{
  "spec_augment": true,
  "win_length": 512,
  "activation": "silu",
  "fused_qkv": true,
  "bias": "all",
  "drop_path": 0.1,
  "subsampling": 4,
  "init": "torch_default",
  "eps": 1e-06,
  "lr_schedule": "step",
  "warmup_steps": 620
}
Rows from block 4 of a small CTC audio transcriber, named by matrix and row number. Rows with one number belong to one neuron. Each number is 500 + 40 x the weight over its row's rms, rounded and kept within 0 to 999. All counts start at 0. Numbers have three digits each.
Before each neuron's rows are labels from the 100 clips, of 14976, where the neuron reaches its highest value: "responds to" is what is common among them. Only what is clearly more common there than usual is listed. The data: single English nouns, adjectives and verbs, spoken by a formant synthesiser in many voices. In brackets: how many of the 100, against the usual share in percent.
# fc1: MLP up (model.blocks.4.mlp.fc1.weight, 1024x256), inputs 0-63
# fc2: MLP down (model.blocks.4.mlp.fc2.weight, 256x1024, transposed), outputs 0-63

responds to: /ɑ/ (43 vs 10.8); /k/ (43 vs 18.4)
fc1.66:484438500404500500589546500500490430500494500469500557534448639395466491531500500500500430534500485500500500548500619417491478343534500500541456448500431547540500571500557500500500500500626500
fc2.66:500585500500500500443500476500500500351445500500437597500441500500500517500407500500500500500561500388535500500500500500500526500500601456500500576500500500500396500500500500500500500500612500

responds to: /k/ (44 vs 18.4); muffled (low-pass) (30 vs 12.2); /tʃ/ (27 vs 7.2)
fc1.729:500440500458500575539511500568499500500464500500588452525442500500500407461494500500500399500530486500500500544500571500500500482500505500534500500500500619500500500533500500500575539500500500
fc2.729:500500500458500558500500506500500500500500500500500416500500533564527456500500500500500416500500500512457500500500608500500527500500500500500577409500500575500502500500500500500500551500498500

responds to: /tʃ/ (37 vs 7.2); /ɝ/ (37 vs 13.1)
fc1.518:629500500500500500404474594500533478500500500500500500500500500558500502500583500500435500500546468500529553500429500500545462501623451470500592518502515412500500501585500500500385501448500464
fc2.518:500487537500500503611500520555500500557462500527500519566500496412500500542500397464380535541462469574500500500500616540522526575421525500474500500500500461520500500370492500473500559512500500

responds to: /ɪ/ (60 vs 14.4); /ʃ/ (53 vs 5.3); /f/ (53 vs 8.5); word: fish (53 vs 0.9)
fc1.717:500500551500614500457500458455552445500544500490568485500546559500500398500500500500450345427462465516500500500500457472532500556500500500555549408500500500500500548434500473454397569500500500
fc2.717:522566500500528500500523610496500500500554500500468500500500369500500546392530500500500500480476500500572500408450500489511500500629406587500578469500500492500417500443500500532459553428540500

responds to: quiet level (59 vs 28.7); /ɹ/ (50 vs 23.4); /ɝ/ (35 vs 13.1); /ɔ/ (26 vs 9.6)
fc1.192:634500506485500500424630500500586465583500500481404500537478517500500575500545500500500515500500500463500462500413524500608500476555488466500592500500577450500500523542500500500500424500526500
fc2.192:500692500488500509500500561500500535446500500500500521500500545500486500440500500500500500500500500500500660500519508500500550500500500500428500565500412500659500500500500500500500515500447466

responds to: /æ/ (64 vs 8.5); /k/ (51 vs 18.4); word: cat (29 vs 0.8); /h/ (26 vs 6.2)
fc1.473:500500500432500598500500500500500500537474500488570500500500500500500418500500586500500383444500500500500500537500586500496471500532500500500579402500458500500500504562500438500402500500500472
fc2.473:500533500505500422500561500500387561434500500500500500500479500609500500500500431500500500500615500444500508500471523500399544500500587413409566500500500500612500500538422574424500517468500500

responds to: /æ/ (64 vs 8.5); quiet level (58 vs 28.7); muffled (low-pass) (29 vs 12.2); word: ran (25 vs 0.9)
fc1.429:500383533552440479500500572578599460500500506469500500514548500500500509500500618500500500481500515445593500500500500443590500455500500549539500500500555500474474553590586478533500500500500500
fc2.429:500500500500500500488449579475548500500422500590500460444500418609549500500493419500500500500500500500389639444500500500452500500526465511500500500491500500570506472521500530500500500500420500

responds to: /tʃ/ (28 vs 7.2)
fc1.562:573500500500401500442537500549568514551500448500500500500500506615500473500500451520500500500500500456593526500500418500592500500575429477500649489436487500500465500609525529500420449481500500
fc2.562:445553500509582473576448500500549500500515500500500485500500505500558483500473445453451449500492500500323500479500538553499500458500500500500462533500439501500640501500554551476500542542387504

responds to: /l/ (52 vs 24.4); muffled (low-pass) (44 vs 12.2); /ɝ/ (36 vs 13.1)
fc1.560:590500481482442500406500574500524500560500500500458500500500500500500500500617500500500559452500500457541548500426500442535479500544455500515500497475528500500495487630536500500457500476500456
fc2.560:525500500483493500564500459500564500535517452500570525531500526500554500500450455500463500569500458570339500446573500500527500489500520477452500520513500458500631486389588500467450524536411500

responds to: /ʃ/ (75 vs 5.3); /eɪ/ (58 vs 8.6); word: station (44 vs 0.8); word: fish (29 vs 0.9)
fc1.106:443500541484500500573519428500510500500416497500541548559422500448435469500500443456508500572500409626500458579500577584500500500461469467522500500500500567533500401432422500500500500500500457
fc2.106:500500500444492500500500428500532500500500500500561500500500500500500500511500426500500500500530500500396500509600500500500545500500564500500556500500500465500500514500578500417500500500500500

responds to: /ɹ/ (63 vs 23.4); /s/ (53 vs 20.1); /ɝ/ (42 vs 13.1); /eɪ/ (36 vs 8.6)
fc1.59:500500500393500542529527428461468500500500500502500551541500500500500500565500562500383500498500500426589500589484605480500500406500511451497500500500500500500509500500500429508612500500500535
fc2.59:591550444557505500500533478448500477565515569520500500413500500500522542481532467549500500500500500412486500500415500500500504444631578551582425500500425476500408500500555500500500500500500494

responds to: /t/ (56 vs 27.8); /i/ (55 vs 8.5)
fc1.319:482472507554536515488567507525500500524427500516527552500416528500421446444433511500618500458504500500390484492500500500534448500528500500500500500500500545481500561505500539464485468500540461
fc2.319:500485500588500502500393500434486500556466514500500500475500450473465500500500500500500414528500473446549583454459479500470500499565493500513522389500552500500493480500500500500500520500500500

responds to: /aɪ/ (70 vs 6); /ʃ/ (62 vs 5.3); /i/ (51 vs 8.5); /n/ (50 vs 20.2)
fc1.634:500447525500500532500530454566500554500442500485540471560457539500434465500430500462529430607500445500500500500542500570500500443476500479500500500503500570550500500500470500515605508426517500
fc2.634:500500538500500553612526487526500500501504500459530499494500533500500500500500395479486458556560500579437500500603548496500491500460459500500500442500497566500554500330522537500500539573500500

responds to: /i/ (71 vs 8.5); quiet level (63 vs 28.7); /tʃ/ (51 vs 7.2); /b/ (46 vs 14.1)
fc1.217:500500500500541500500500500444500500500397469500525466577500500500397507500500500500500459500500500500528500500458480500500399500500500500500500373500457636500500500449434529500510565468500500
fc2.217:500556607466490500583500500569597500401500463489394500500522500548534500431500418500500465607500409582500483500500532500500527588500504425546549500500500457500456500441500426500472427500440497

responds to: /k/ (55 vs 18.4); /aɪ/ (30 vs 6); thin (high-pass) (28 vs 11.7)
fc1.472:500435524500500544500500500500534449500500463500500550565421500500438440500500500396500482500500500500579395500540540500501500500500500500520500452500500628500500477500500450500500500500578500
fc2.472:500567500559500576500500538500500500448500500500500391500407406500523500500500500500432500500500500500386500388500527500500517500500500500431500500500484500500500500500500500370500555500500475

responds to: /ɔ/ (68 vs 9.6); quiet level (60 vs 28.7); /ɹ/ (53 vs 23.4); thin (high-pass) (35 vs 11.7)
fc1.537:545500500419500500470553502467500500434500584546500500500502500500500500500500564500500500500547500500483540549491500500500500500500564500500500500500406500675500500500473500500532500427584500
fc2.537:569500500518458500409500523500500500500500475500461443570546500500500500449500500500500500500533538595480500554494500540500538520556500447457500500551500435400500406500500500500464493500456500

responds to: /p/ (26 vs 10.1)
fc1.333:453435500500500532525500500500500510547500500500500464500500590452542500501400482450555410500500500500500420500514500500500500500475500513500500500499455569463500470500543533500552500480586527
fc2.333:569440500492446500624500535497500500500561500467500500473500500500448583415500500372498500606495497575500411500527572500500500500554451545500500437500500500500534500367583490500500494550569500

responds to: quiet level (58 vs 28.7); /s/ (49 vs 20.1); /m/ (43 vs 7.9); /f/ (38 vs 8.5)
fc1.474:579507500514500500500500575500500541586500500500500500480500500500556500451535500500500500403500532495500416500412500500500500500531500537500500500500440500500491545521500592500500531500527500
fc2.474:487500500441526519500500564500500512500509500500450441500500500500554507500528500543421500473500500534500500594559555500557577500500481421481617500570549500492589395500500449500391500548500500

responds to: white noise (52 vs 12.3); /i/ (41 vs 8.5); /tʃ/ (34 vs 7.2); /ɝ/ (34 vs 13.1)
fc1.224:436478488500457564506497500586556500491500549531500500500418445477484401511448500570500393480500500468402461500500500496500544500487500500495523510500467545420579621514454493433575404465525453
fc2.224:500500500519500529500463479500500500496541565500481500445500442454500562500487609587562500500437500500500500372500500417500500500500500555500464420500500500500500455500500573549511500469500500

responds to: /t/ (66 vs 27.8); /ɹ/ (62 vs 23.4); quiet level (60 vs 28.7); /dʒ/ (40 vs 5.5)
fc1.57:500485500484500483500547500535565500500484500500508570552464500504412447477437544500496485500500434500500500550520493500550500500500500500500507472500500500500535500500457487480500500500500492
fc2.57:500500500475469430500500461500517500500500456500500500490500504500500518441481500500500437500456500466569559500494449500506500500511462500500500500500527513500500454466500438512500462521500468

responds to: /ɝ/ (50 vs 13.1)
fc1.101:681500500500431500423546500500493500500453459500500517500500500587500500387551445491500500500500500500500500521319500500500523500585460500500614500434500500502447500500500448500500412509500500
fc2.101:631572500474490514500582552415579500500486500517500577500506500500500500458500417484500502500570444480469500547552500452575500571556500500523591500500479500577515500393500528500467556500500462

responds to: /s/ (81 vs 20.1); /n/ (48 vs 20.2); /eɪ/ (33 vs 8.6)
fc1.288:549533551500500500384557548450548466559535437500494500463571515530574500414500437485500500437500500500500500500400455446540500500500500500500500500543478537500543555481500559543428514500500500
fc2.288:488488524500559500585498428547500484454411519500500553500500507452485524558436500443433489566500474515500500623564608500500500437519570433499500611500501500500589451411462448500500500589455538

responds to: /p/ (41 vs 10.1); /ɑ/ (39 vs 10.8); /k/ (39 vs 18.4)
fc1.269:500403463500479558538581500536500536576500414500516528522500594459490500526500500500558466500404528500503432500500540500523500425500500492500500433451511569475454500491500500578517500515530524
fc2.269:500466361500511506487453554437474500500549456460457468474500500474500500487500500457500582500547570558500478522469500448441500498500496454455436500534518523476538458500542563515463580540500500

responds to: thin (high-pass) (30 vs 11.7)
fc1.237:515449516510488500500500471454500500500514441500500500500528586462500500500500500435550439500500500500500400500500500396500500500500500500500540500442500500489500500500573566500554500506634500
fc2.237:555500500557500500578500500438500532500564500500500500398500476500500559500479500395475500500500500500500500425478500500500525500500500576500406500500500500549500443432550529559535527576577550

responds to: /ɹ/ (67 vs 23.4); /ɝ/ (47 vs 13.1); thin (high-pass) (32 vs 11.7); /æ/ (27 vs 8.5)
fc1.633:516435500500457576464470459500500451500500506493476479548500507449471473500500508554386500442500500512605526500500568486500486500500500500536541420547589477459500500548500415500500488438500500
fc2.633:500578515500539416585524500500476500511500523500588500449500500500557559500467500468535476575498500494434500470512518460492503418497570520500447587430439429545556550444621577497446500598471500

responds to: /l/ (65 vs 24.4); muffled (low-pass) (46 vs 12.2); /æ/ (41 vs 8.5); /p/ (36 vs 10.1)
fc1.738:559500500500408522429527500530588454500500500535500459487596500500500500500600500577500500500500500433535522500448500469587500530563500500508579443472500500481452500630565500500500445475500500
fc2.738:479551500500500445576481500500569500500500500500521520459500474500554500500454500533500470542482500539340500439528541500521528482500532500441473564500474469471625493377581536456472500525398500

responds to: quiet level (86 vs 28.7); voice: child-like voice (64 vs 25.6); /ɑ/ (49 vs 10.8); thin (high-pass) (38 vs 11.7)
fc1.38:538490451444500500500563516542500500532500500500474530500500552500500500500500500530500548500500537443500471540500599454500550399500500479466500500500500479542506551549553547500544419500553521
fc2.38:500500452619572500500392500385500545500563500500500445476489453500500486480435500518500444558542548558500443573558399500435500599500519490429500500563500500415526455500466500500425562500463500

responds to: /tʃ/ (34 vs 7.2); /ɝ/ (32 vs 13.1); /ɑ/ (29 vs 10.8); /ʃ/ (28 vs 5.3)
fc1.34:469496500529500500500500459472500500525561500533500539500540479500521500500500500446531438476393500546500456454474446500500500539511421549514490500500467584450500567428521512552488472500553500
fc2.34:500500422420542500579500470500500467500563513481514500355500587449471500530471552435461496571500500500531523472500582500500500457500484578500423427500500500577500449416500494500500547500500581

responds to: /d/ (46 vs 22.9); /ɪ/ (43 vs 14.4); /eɪ/ (38 vs 8.6)
fc1.442:509500610500500525500493500500590548500500500472500500500500500500500500367500500500512449376500418500500500500500500500604423500500486500552632402453500500500470500500500500500500500500486500
fc2.442:500595500662500500500500500500500500469500500500500500500500387500500500359500500500500626500500381500500500397500500606500567500500449500500642500500500500580500500500440500552500500500500500

responds to: /æ/ (56 vs 8.5); /ɹ/ (50 vs 23.4); muffled (low-pass) (34 vs 12.2); thin (high-pass) (32 vs 11.7)
fc1.510:500500500500533520500500500532565500455500580475500491525493440500508500500466584562468437475500457410549529445500500434500426500548569500539519452500495500500500500500500462500439548473500500
fc2.510:450500500560442500545514534500500500571504500577486500471500464500500553500543422544500500514500512500500477500483500500500500572419500545500440500500459484500479500500499558500500460500455478

responds to: /f/ (56 vs 8.5); /ɝ/ (52 vs 13.1); /aʊ/ (30 vs 4.3); word: flower (29 vs 0.8)
fc1.382:639500500500500500500548500520500530501464500500396515500500475605535500404548500500500500500526500500432595542382500500500500500573500500500594500459500500482500500500500533500437444500500500
fc2.382:637566500500470500500594551429552500500500500500533500554511479500506544422571500500500500500539477500500525500500500500574500500546450499515574527477483401577500458361500562500440525500495500

responds to: /t/ (64 vs 27.8); quiet level (59 vs 28.7); /ɹ/ (54 vs 23.4); /i/ (51 vs 8.5)
fc1.697:500501435536500527500560500533583500500473586500500593515383500500381413500500544500500500500500428500500500500500533537515450500527500518500500471500500594500500603500434456500525500500533424
fc2.697:531539500468567500482500432500500500456500641500500612500500500500500500500408500500500382500500440500500500500500500495500459500500500500563553533500414500591470506500368500455500500492590500

responds to: /l/ (53 vs 24.4); muffled (low-pass) (50 vs 12.2); /ɝ/ (37 vs 13.1); /æ/ (32 vs 8.5)
fc1.70:560464502478422500417511500520551500560500500500500448473570500499540509500500460562500578480500500452572548500500500491569447500549440500513569487474500500496458495637563500512500463500500500
fc2.70:500542500491500484550486500500561550500522500551500525511468514500550500500438443500500500562490462575350500500565475500503500500493518500500500547517500454500626505405576532471448500517415458

responds to: /ɝ/ (33 vs 13.1)
fc1.71:456500500500516500469546481447500494500500500500500461514517601500500500475430519455545405542477500500510424500500500500500500446500500500500500500449500500500500507490500523562527522500629500
fc2.71:530424500585450504500500536500467468500540495500442536461442450474500543480466565498500500500500541500570438447452500452477500520532453500500516500500555500513500407500500500584567500466564500

responds to: /ɝ/ (40 vs 13.1)
fc1.575:500441534500507574500500500554553365500500500500588500500443500500430405610500579594444430500534439434522500504531509500550467500500579460500500478500500500416500500528467456500500500493500500
fc2.575:500519500507533500500500500445500490500495500479460503439500499500500628506567500462566538500450500552500500443500455466500500500500500561500500500500500500500500563443565500500500500653500500

responds to: /tʃ/ (56 vs 7.2); /ʃ/ (41 vs 5.3); /ɑ/ (34 vs 10.8); /p/ (31 vs 10.1)
fc1.519:624500500479500560473546544500469500461500491457500500542552531556500471466550451464545500509538557500500539500379500500500431496500500470536500418449500524565431549488500545500435485478500500
fc2.519:500500500445500603500465500539500349500569500500500500500563500500563466473544523500452500495500500500500500500500500543500529574459457500500412500581449487434500500376500499451500445500500500

responds to: reverberation (62 vs 35.7); /ɪ/ (34 vs 14.4); /i/ (33 vs 8.5); /b/ (32 vs 14.1)
fc1.539:500500500541500545500503500500625443500500500500557500500439527500500463500500500500500486500500456500500500488500556500631407461547552500500557395500500543500500505500522500471500500500500500
fc2.539:500576500405500465500570517500500500417500500500500500500317500500500500500425500500500500506500500500500520500500529500500583500500577476458500500500500499549500500500417500380500456500596500

responds to: /tʃ/ (54 vs 7.2); /ɪ/ (51 vs 14.4); /ʃ/ (36 vs 5.3); /ə/ (34 vs 7.4)
fc1.565:623500595500500500387505523500558500500500441511524500501587500593500500386585406500519500529517479438500596500500500435500500500551500500500604464494451500511456500602537547500398500500500455
fc2.565:449500500500553500639478500500500500446485600505500500500513500421500500587450500469440577500487489540429536413474591557504540463500500500484500552500500514500554448435509500500528551500500571

responds to: /ɹ/ (65 vs 23.4); /s/ (53 vs 20.1); /eɪ/ (38 vs 8.6); thin (high-pass) (37 vs 11.7)
fc1.500:469467500413551500483479416435500500500500500473500500535500500420492505500464573500367500503508540453550500556535500416500500424484500429520512503552551500474500459509500432526500500500530541
fc2.500:500551482500539500500576471500500585557526551500462500451500538509513500459486492540550500500500500500500500488465500466528458505500564523537500513500399506500417582527553585500500480456500477

responds to: /s/ (87 vs 20.1); /ɔ/ (59 vs 9.6); quiet level (58 vs 28.7); /m/ (27 vs 7.9)
fc1.718:568523500500500483500616500477500479500538500500429541516500530546500500398488551425523500500500500500500475514478500455500490500549437500546500540500539471500500583500485531500500421630610495
fc2.718:483500567466500500451500513431421500537421500409477462495536500444500534532500500500500500500433484445500500500500550428453457430526561463500581524467500560500528415500575500500537550468483618

responds to: /æ/ (49 vs 8.5); thin (high-pass) (38 vs 11.7); /tʃ/ (30 vs 7.2); /f/ (25 vs 8.5)
fc1.175:535500500446471500486500548500466500529425500498534434500500500500500461500500535489500500428500475499500500500500581468500458501558500500500606427525500560500500500593473466500509500422500459
fc2.175:500499500492500500462589500500500500500466500612500500435500500500500500500500500500500534500500556529453500500402523500500577500521508500430549500500497500608500509500500500452500581500582500

responds to: thin (high-pass) (41 vs 11.7); /tʃ/ (39 vs 7.2); /f/ (27 vs 8.5)
fc1.579:500483500498452500548625542516500500500484500509500500500500500592500500500500500510500500443500522500473441500500500500500500452527456500577500431500410541513500555540518604500500473434500500
fc2.579:465500469533500500500500545500443500500445446500467468435522471500534500419526395500500500500498524500386500550500537596428500401464534500418410513574472573500500523497500535500500500534500505

responds to: quiet level (69 vs 28.7); voice: child-like voice (66 vs 25.6); thin (high-pass) (49 vs 11.7); /s/ (43 vs 20.1)
fc1.238:500496500382500534500562500500500465500500500500462535500453539473538500500500500500500500530478500456500500557506542500500500500500500466488500500500500500500500539536500500500500373500547500
fc2.238:500500417500500500500389618500548500515500536500617369403500500500500447480500500426500500500528608533522515429542500520500482500500500500500500500520500500500500500500568482541445599500472500

responds to: /tʃ/ (54 vs 7.2); /i/ (40 vs 8.5); /aɪ/ (36 vs 6); /ʃ/ (27 vs 5.3)
fc1.280:500500500489487560500592549516500528437470539500507494500500545571500500479512500500549482476500500440500523516500496499500500460500559500586500472450413511500500500546542583500500483440548500
fc2.280:454510500500562410590465452486484500486500500500516430500519533500543484500500437446571452562500508602500500564494497562500500480472428500447438557561459551500529500425553500541500445619500500

responds to: /ʃ/ (45 vs 5.3); /eɪ/ (45 vs 8.6); /ɪ/ (44 vs 14.4); /f/ (41 vs 8.5)
fc1.371:494500564500500588451500504444500496467551470500500500500540500585511500420500500478519500430431500500443500500502449451500488500500500550500580500500500500440562560500430547570420548502536492
fc2.371:500489500500500500590500503500500566459405500444500473500500445489414500546455516438484491569500459500500546589491560500500500411500529394542545586500468443541500378483492500500530500490500540

responds to: /d/ (47 vs 22.9); /i/ (35 vs 8.5)
fc1.65:500445500518500500421500500504593379443470511500500529500500474500411500500500565500466411386500406500500500500500500443500500500500602500557595430500500500500500500539479428500500500500500500
fc2.65:512545500616401500591500500489500500500538500500500500412535500500509609481574500500500500520500500505500551410420454500500575500473467560500500500484500507559416500500510500502500387500500500

responds to: /i/ (41 vs 8.5); /eɪ/ (32 vs 8.6)
fc1.595:500560463500634500390500500426500500500500583459500500475554501500500500500500510530500436451500517435500500473518500426500500500454540520500520429500500509500500500500524500597500500527554542
fc2.595:531500500555448436500517500545616500500533500500414543491459500500500549473500500478597500500500453500502397442500500500599506500528450556532500486500500500500464500500524500500587373578506500

responds to: /b/ (59 vs 14.1); /æ/ (48 vs 8.5); /g/ (44 vs 5.8); /ɪ/ (39 vs 14.4)
fc1.325:525426500463500500452466500500531500559500500463500443547500500500500487500538500562526500440491500500535500500500540458523431500500463500512552390469582461498500445585557433500500517492500485
fc2.325:500500621500500476500540500479471531603500500500504500500500500483560500448448500512500508500471480500394426415500550488500500365593500500427464550500500500500634558500636560470493500532500500

responds to: /l/ (63 vs 24.4); muffled (low-pass) (40 vs 12.2); /æ/ (33 vs 8.5); /ɝ/ (30 vs 13.1)
fc1.719:571500500500500555339500500500542500558500500500500500508500500500500500500631500539500500477500500475580506500500500421502500500515500500514581441497551500500500500622542500500500536472500467
fc2.719:512500500500500468552500512500543500500500481509537531500524517500573500545471446488437512500500492575314500408540581500519518436500554469500469525495500463514640469500618532483471500555418487

responds to: thin (high-pass) (42 vs 11.7); /ɑ/ (31 vs 10.8)
fc1.443:500500500500470500473500553540507516484500500530469500500428425500500500483500522550500500420470500500404435500435430500492515500500455529519530500526500499390500598569500500476579354528563500
fc2.443:442520482490500537446486459481415444500522500414523500408485500500500534500504561536559553500477551500621473500500500440412478463471495530525468500427500533500500442500505552546518500500500487

responds to: quiet level (84 vs 28.7); /ɹ/ (51 vs 23.4); /ɔ/ (50 vs 9.6); /ɑ/ (41 vs 10.8)
fc1.517:540482490481427500530605594500470500519500500500521500500500500500500473500500500591543531474500561399456472476468566500500500436500500500462448500477500549500420563591560613500545500426500500
fc2.517:431500500573548524500415500441452494481500500500500454488500414500519500500451492502500462495500527572461472606523460500403500556451516444418500500559498540408550454463460527542500549500454500

responds to: /tʃ/ (32 vs 7.2)
fc1.167:500444544546431500500500491500588500500500492512500550500591500500550500439552500475525425500500500500545500500464389521500500500552474500587500397406476503500500500500567499557500500500531548
fc2.167:557566514500560446612500500500500500387470542500500500415477511500500544500459500418464500500500500500500560487425500538500462435500537525500531500500468500626457546500563500500500500500558539

responds to: voice: child-like voice (60 vs 25.6); thin (high-pass) (53 vs 11.7); /aɪ/ (39 vs 6); whispered (29 vs 5.3)
fc1.353:500500500393500561507500500500500500500429515489500469546431500420500500500500500500418445426500500514500500581500643483500500458500625440500514500500500500511500495478457500476500500500500524
fc2.353:549569500500500456500500554414500500433500500500500484500533500551500576500500500500474500500500620500472500586444500500500545500500522500450500500579500500587452434474500500582500390500500500

responds to: /t/ (56 vs 27.8); /ɑ/ (37 vs 10.8); /ɝ/ (33 vs 13.1)
fc1.670:577466487480500500467500488467565500500500500485500576500500521500500484500515500500500500537500452500500474506508500500566397500500500500500519500481605452500485500500486500500464523581500500
fc2.670:455500500478500500500406500500592500500500432500500500500513500519459459500529500586518438500500494500534472500500500500500434411545488500500531466500537529500544500500500398500500434469458458

responds to: /t/ (63 vs 27.8); /i/ (57 vs 8.5); /ɝ/ (55 vs 13.1); /tʃ/ (48 vs 7.2)
fc1.446:500442500489419552500536500500513403500500500500500596489359500404421401500500545511500491490500500500500471500500500500500500467500500500500500526500500560438535579563500500500500416500577500
fc2.446:606650502500500500367500557500456500418500592500493500500500500661527500439500493486500500500500500500500587555500477500476500500559479500500515500514500500500500541652370500500500513500500458

responds to: /ɔ/ (83 vs 9.6); /s/ (69 vs 20.1); quiet level (67 vs 28.7); /h/ (28 vs 6.2)
fc1.193:500563500500500506543585538570500500500500500528509500500455500549500429500385536529510500509500500391428415500515504515500553500496548500500500552500437507449500605567500543500580500500599450
fc2.193:500500506554500510500403489449428502500503500500500500453500444500500554500500500531477480500500500552544510481462500466429500525516448564480510500482557500460500396500500500575512500525479500

responds to: /n/ (70 vs 20.2); /f/ (59 vs 8.5); /d/ (47 vs 22.9); /aʊ/ (26 vs 4.3)
fc1.279:444500500500503565558529463547500500500480500500591500512435538491411442500440505500500467610500378500500446500500489500500500466500500500516463500500500615500500458436500500465590500500509502
fc2.279:500500475382500500599538500500500500500500500500500489500500587458545500575500500500500410532500520500394500500500495500500500442500500507500497500500500496500593500328601500500368500537451500

responds to: /t/ (83 vs 27.8); /i/ (67 vs 8.5); /ɝ/ (63 vs 13.1); /tʃ/ (45 vs 7.2)
fc1.190:454500500463500547500574500562568457500500527500539500509336495500500400500456563518500464500500474500553500500500595500500519458500500500521500568485500548500500560500500500500500486519555500
fc2.190:600500500498500500385500500500500500418500500500500500500500503500500419500444500457500587500500466429500500489500500520496500500500500500500493500539500500500500500635355500500414500486536489

responds to: /i/ (84 vs 8.5); /aɪ/ (42 vs 6); word: shiny (37 vs 0.8); word: key (32 vs 0.8)
fc1.251:500408532510495585500525500536533547500447500489564519561500484500429500580393595500500410500500457506475500524615539496500468500500550460538500477500500500500500500500446430461500500445500500
fc2.251:489476462500475500564500489500510500556507447500501500500500500521500464500527413500500500582500522565458500500549479500500479532520500511500500500435447500500500514500551543500500500543453451